Weights of a small self-supervised image encoder.
Training: adamw at rate 0.00086, 4200 steps, batches of 128.
Rows from block 11 of a small self-supervised image encoder, named by matrix and row number. Rows with one number within an expert belong to one neuron, the router's apart. Each number is 128 + 32 x the weight over its row's rms, rounded and kept within 0 to 255. All counts start at 0.
Before each expert's rows are labels from the 100 images, of 14976, where the router gives the expert most weight on average: "strongest on" is what is common among them. Only what is clearly more common there than usual is listed. The data: simulated stained blood smears.
# router: router (model.blocks.11.mlp.router.weight, 8x256), inputs 128-255
# up: expert up (model.blocks.11.mlp.up, 8x128x256), inputs 128-255
# down: expert down (model.blocks.11.mlp.down, 8x256x128, transposed), outputs 128-255

# expert 1
strongest on: crowded; small spheres; two lobes with orange grains; small cells: spiky cells
router.1 [139 137 107 170 128 173 142 117 103 173  87  83 134  71 116  83 133 156 120 165 174 180 168 153 122  86 155 175 148 159  74 138 103 163 113 134 143  72 112 169 166 154 168  96 123 112  89  99 209 156 126 126 123  98 170  96 113 139 164 185  99  98 156 142 149  93 121 135 113  93 146 118  92 119 116 149  80  99 138  97 152 156 136 174 139 161 137 111 180 114  80  86 167  57 107 117 167  74 144 136 167 185 113 142 173 110 167 198 103  65  96 117 101 145 129 124  48 101 176  94 140  55 120 146 105 172 151 145]
up.8 [152 188 124  88 114 142 103  94  88 157  95 138 135  97 136 100 122  85 148 137 161 163 147 143 158  83 109 105  96 101 183 132 139 138 132 158 154  89 120 155 116 118 172 132 139 188  88 177 162 100 111 152 138 135 148 150 183 100 124 121 144 111 145 141 151  94 133 155 168 106 121 178 138 103 146 140 148 135  91 176 156 167  45  64 106 112 158 142 181  99  99 169  81  81 103 118 170 126 115 148 121 128 113 127 134 148 146 121 105 116 136 148  69 112 109 141 114 117 116  51 166 101  95 192 140 133 143 127]
down.8 [119  85 184 163 125 132 188 161 152  99 120 102 174  95 176  98 130 105 148 139 102 149  93 124 143 145  97 160 168 147 111 114 171 102  49  92 123 128 134 111 172 145 133 139 112 104  82 108 120 172 135 172  84 141  78  76  95 140 147 120 131 164 108 134 145 104 126 131 126 155 107 155  62 154  81 103 123 116 172  83 172  82 142 184 128  97 100 114 105 161 157 142 172 179 137 146 123  62 150 168 136 201 171  82 114 102 125 110 133  87 132  80 119 114 135 169 147 157 154 128 141 144 200 139  97 166  90 143]
up.9 [124 126 129 105 146 136 119 132 106 133 118 124  90 165 140 178 119 153 114 112 183  95 160 146 141 192 172  27 109 165 153 129 148  90 175 127 139 122 181 108 146 141  70 152 134 195  77 127  85  65 111 143 174 147 116  85 109  98 125  93 107 149 111 156 132  99 137  86 163 128 127  68 188 153 124  81 125  97 113 123 108  97 164 167 105 134 103 149  75 114 164 158 145 125  70 114  78 150 175 182  75 145  96 174  98 140  88 112  72 178 143 120 111 118 116 180  90  87  91 194 135 135  76  95 129  86 160 149]
down.9 [ 98  99  79 107 192  91 147 122 135 117 110 108 149  56  71 132 113  44  66 137 192  70 123  70 185  62 146 215 124 147 109 132 156  99 110 145 115 116 174 153 139 152 169 101 127  71 172  62 127 121 132 111 125 115  51 110 117 153 103 165 173 108 155 102 132  58 106 126  98 156 156 131  98 194 125 113 144 124 156  51 113 142 162 119 163 176  85 128 168 175 140 136 148  83 115 130  97 149 139 170 126 111 160 141  90 144 135 152 126  93 142  71 136 134 114 116 106 124 133 139 128 138  89 140 159  75 108 114]
up.10 [198  94 126 100 128 109 111 151 104 216 119 113 124 175 141 131 153  58 124 119 141 129 122 124 124 132 152 141 178 144 173 134 105 116 128 118 163 105  88 203  73  91 151 149 118 137 179 125 130 132 142  92 167 148 138 115 111 146  91 118  94 121 129  92 126 155  86 146 134  99 187  82 160 126 146 164 115 112 108 136 126 127 156  89  84 139 131 116 116 150 149 126 149 105 104 171 118 205 151  86 158 113 100 152 162  97  68  98 129  94 158 126 137 126 165 164 158  58 137 124 173 137 131  82 117 144  87 110]
down.10 [129 108 108 178 102 124 115  82  73 120 168  68 139  70 143 104 126 138 160 110  74 195 169 139 177 119 121 154  71 128 117 102  68 125  91 111 106 152 143 117 131 146 154 105  86 184 139 141 151 128 133 106  95  82 187  98  98  64 105  85 133 148  65 168 189 129 132 131 140 104 110  87 113  85 180 134 187  97 182 106 175 155 117 189 200 136 115 140 116 158 144 126 116 163 161  68 159 102 111 126 155 173 146 148 181 150 150 152 135  92 116 144 167 171 117 122 122 104 154 149  92 122 151 166 113 145 184 140]

# expert 2
strongest on: no large cell; ovals; teardrops
router.2 [163 117  94 123 189 100 117  58 115 141 109 132 132 140  96 179  94 117 164 160 139 115  71 171 155 157 115 110 171 145 137 107 133 169 112 117 116  74 135 129  93 122 157  87 109  86 140 130  94  94  88  74 165 154 136 143  87 128 162 156 105  82 168  60 115 185 173 108  88  97 101  81 108 125 195 147 147 171 154 112 148 122 125 183 106 106 125 134 162 106 127 112 152 141 158 174 130 174 164 143 114 100  84 142 161 111 134 124  90 107 131  84 133 111  74 160 151 140 129 191 112 105  78  95 149 110 101 129]
up.8 [121 156 134 157 117 168 128 126  88 134 116 159 162 122 203 119 139  71 134 160 170 116 184 112  95  83  93 123  92 165 127 134 105 123 186 120 160 121 143 120 145  96 103 122 147 156 144 152 105 139 119 202 152 126 151 125 122 109 137 127  66 153 107 166 134 145 124 100 134 116 115 123 158 119 145 112 104 125  74 194 105 160 154 156  90  92 163  91 185 107  87 146  93  56 131 125 147 122 139 106 107 185 184 126 169 121  79 126  64 125 149 181  90  94 139 161  96 142 144  80  96 124 111 147 186 130 164 107]
down.8 [123 157 133 104 150 103 138 159 172  80 192 151 177 143  99 112 105  94 134  69 102 148 163 108 181 203 152  94 135 130 106 128 104 101 126 125 174 146 133 136 121 106 127 146 190  95 123 207 118 142  88 137 170 113 115 146 144 149 146  76 112  61 219 120 168 125 148 117 118 159 160 111 131 148 133 165 214 144 100 107 124  72 102  90 125 130 171 100  71 127 142 110 103 164 110 116 102 151 154  93 133  60  84 126 165 136 146  93 201 158 138 114 120 149  97 115 146 159 146 179 101 151 185 121 138 122 110  91]
up.9 [ 91  96 124 150 151  40  94 153 127  62 180 115 101 137 119 128 127 125 149  42  71 136  87 143 112 185 159 103 155 160 125 137 140 102  92 118 132 154 156 105 112 146 139 181 150 118 117 113 131 113 131 132 121  59 159 111 139 118 125  87 192  77 159 104 136  84 171 133 207 122  79 129 138 202 120 141 161 144 148  81 159 128 103 159 113  93 112 156 174 111 146 139 141 181 145 118 104 120  94 179 183  70 133 161 113 124  96  94 149 152 124  67 156 174 164  82 152 157 132 171  71 104  95 121  86 110 149 136]
down.9 [144 110 161 155 178 114  95 183  95 109  76 152 204 133  74 125 127 146  42 134 159  91 108 112  99 140 143 115 143 203 211 196 135 124 121 139 141 125 213 101 120 157 162 104 120  96 108 114 146 139  85 136 106 106 108 113 127 150 116 138  95 110 130 106 139 124 140  86 133 137 132  98  72 163  74 103 144 164 142  97 145 102 105 113 179 176 116 134 148 103 179 106 141 140 173 150  73 153 116 113 155 191  95  70 108  75  77 103 147 151 174  87 114 133 149 130 117 171 134  97 124 164 167 152 117 156 110 160]
up.10 [123 127 173 157 125 101  94 136 178  95 153 122 111 128 159 119  99 121 100  56  58 127 139 104 142 155 145 192 120 162 123 147 112 110 113 129 132 139 160 110 100 178 152 184 104 133  85 108 127 115 127 124  78 125 118 134  62  92 162 111 147  86 131 136 149 117 174 149 154 153 117 142  90 173 117 142 145 163 214  98 212 112  91 161 128  97  95 124 143 135 162 125 142 218 131  89 117 109 132 162 169 105  99 143 101  99 132  97 191 164 113  93 155 149 144 155 130 148 142 136  98 154 141 134  60 120 133 117]
down.10 [124 123 149 130 126 163 116 132 140 135  83 122 160 113 128 156 118  77 113 133 132 122 156 108 145 137 179 134  26 214 138 137 134 132 116 133 117 129 108 124 162 169 118 123 118 120 155 119 133 103 161 104 100 117 127 119 119 102  92 123 181  76 149 120 108 138 133 150 127 175  52  74 114 140 106  90 173 162 163  70  71 110 129 173 139 189 154 170 198 143  99  91 165 140 129 144 137 189 119 151 170 198  98  78 138 115 151 106 154 172 121 114 118  76  99 150 113 163 120  64 132 133 118 141  85  98 129 217]

# expert 0
strongest on: crescents; lobed nucleus; band-shaped nucleus
router.0 [158 156 154 119 104 162 156 153 121 101 151 144 116 154  91 209 164 117 157 136 179 172 161 153  86  76  87  90 108 101 161 174  61 198 137 121 168 111 135 135  92  92 128 128 179 185  91 117 107 124 156 155 139 119 128 130 144 149 134 127  57 123 170 185 132 145 133 160 155  66  80 148 183  75 145  78 168 144  86 159  85 206 129 101  78  69 147  74 132 145 105 151 111 132 190 136 126 105 118 101 130 140 142 118 136 141 146 185  80  82 114 125 112  86  97 115 101 119 173 103 138 146  69 135 193 168 120 125]
up.8 [113 145 121  92 132 115  95 104 152  86 110 136 139 136 130  97  85 148 114 116 110 149 111 133 125 150 142 173 148 152 141 116 169 141  71 147 179 127 133  70 201 126 142 138 134 133 149 101 130 176 145 131 152 109 116 157 129 112 148 171 199 204 155 130 132 134 143 149  85 137 135 108 140 190 134 147 163 134 136 121 118  35 106 161 166 109 111 212 104 159 147 116 104 121 159 173  95 142 127 158  86 175 113 136 128 182 154 130  96 137 107 112 136 128 155 163 169  43 108 116 138  93 135 145 146 137  75 140]
down.8 [127 113 148 129 159 177 107  67 117  57 132  98 128 136  85 149 180 118 144  87 134  88  83 164 142 113 133 210 152 123 168 182 126  95 118 129  65 168 175  72 124 141 102  46 139 172 148 160 142 119 184 100 114 151 136  93 128 129 115 116 148 112 176 139 159 143 132  89 112  94 139 131 105  75 109 200 132 145 118 137 102  98  60  98 177 134 109 113 118 152 156 128 110 117 111 114 126 156 198 156 118 108 122 156 110  96 118 158 124 110 107 113 114 210  87 121 143 116  96 154 126  81 117 107  91 162  61 112]
up.9 [140 128  68  96 198 146 104 151  68  97 124 171 109 190  77  63 126 123 120 156 111  72 109 143  74 167 202  89 134  98 167 136 124 102 155 178 134 148 213 116  88  79 135 120 155 167  84 164  81 124 133 112 187 124 106 139 169 137 104  90  92 163 138 133  60 123 164 110 153  76 107 131 146 149 142 124 142 132  86 133 128 146 110 105  65  84 128 104  94 106 119 156 131  92  90 163 105 159 118 130 109 148 154 168 130 151 114 103 108 140 171  85 117 110  96 130 140  82  56 110 124 176 126  68 147  71 167 129]
down.9 [ 80 130 142 207 145 119 164 152 149 148 147 157 131  44 177 123 101 160 113 105 104 104 123 123 135 143 130 175 114 175  87 119 108  84  72 116 110 149 117 118 198 135 111 126 131 103 150 113 151 145 116 101 111 130 114 123 120 104 127 106 188  87 138 175 182  98  76 151 123 174 131 136  71 137 123 143 118 136 127 105 104 123 163 219 113 181 131 112  86 128 132 108 225 166 120 123 112  86 117 160 131 116 125  91 109 141 110 117 157 185 127 127 167 119 108  81  70 146 186 171  89 122 128 154  72 114 137 141]
up.10 [ 83 129 153 147 161 121 108 136 140 129  99  64 159 116 136 117 118 164 112  83  68  54 163 159 139  56 135 142 131 136 150  98 172 138 116 100  90 112 151  34 170 112 110 156  93 121 115 110  60 138  87 116 130  83 122  99 137 131  91 142  79 179 156 102 150  98 122  69 144  99  99 112 127 133  75 140  87  96 174 171 143 143 168 134 100 109 135 178 127 139 149 124  86  93  93  97 104 106  84 114 123 150  97 161 153 156 148 155  78 162 136 106 133 170 108 140  98 169 102 108 182 176 129 115 110 116 142 183]
down.10 [192 133 123 134 149 193 112 106 159  96 159 133 100 115 126 111 171 191 154 125 158 143 141 112 138 143 131 190 112 157 140 147 137 129 129 136 169 114 130 150 134 123 137 109 176  90 118 136  95 114  63 164 114 133 165 175 138  63 139 120 137 151 153 157  95  79 125  37 149  91 108 162 123 124 129 108 104 144  45 153  99 151  37 146  86 169 161 135 148 126 129 112  33 153  97 158 156 144 117 151 100 185 128 105 127 105 112 130  97 158 118 160 166 153 101 171 132 111  59 122 192 166  72 134  93  96 157 117]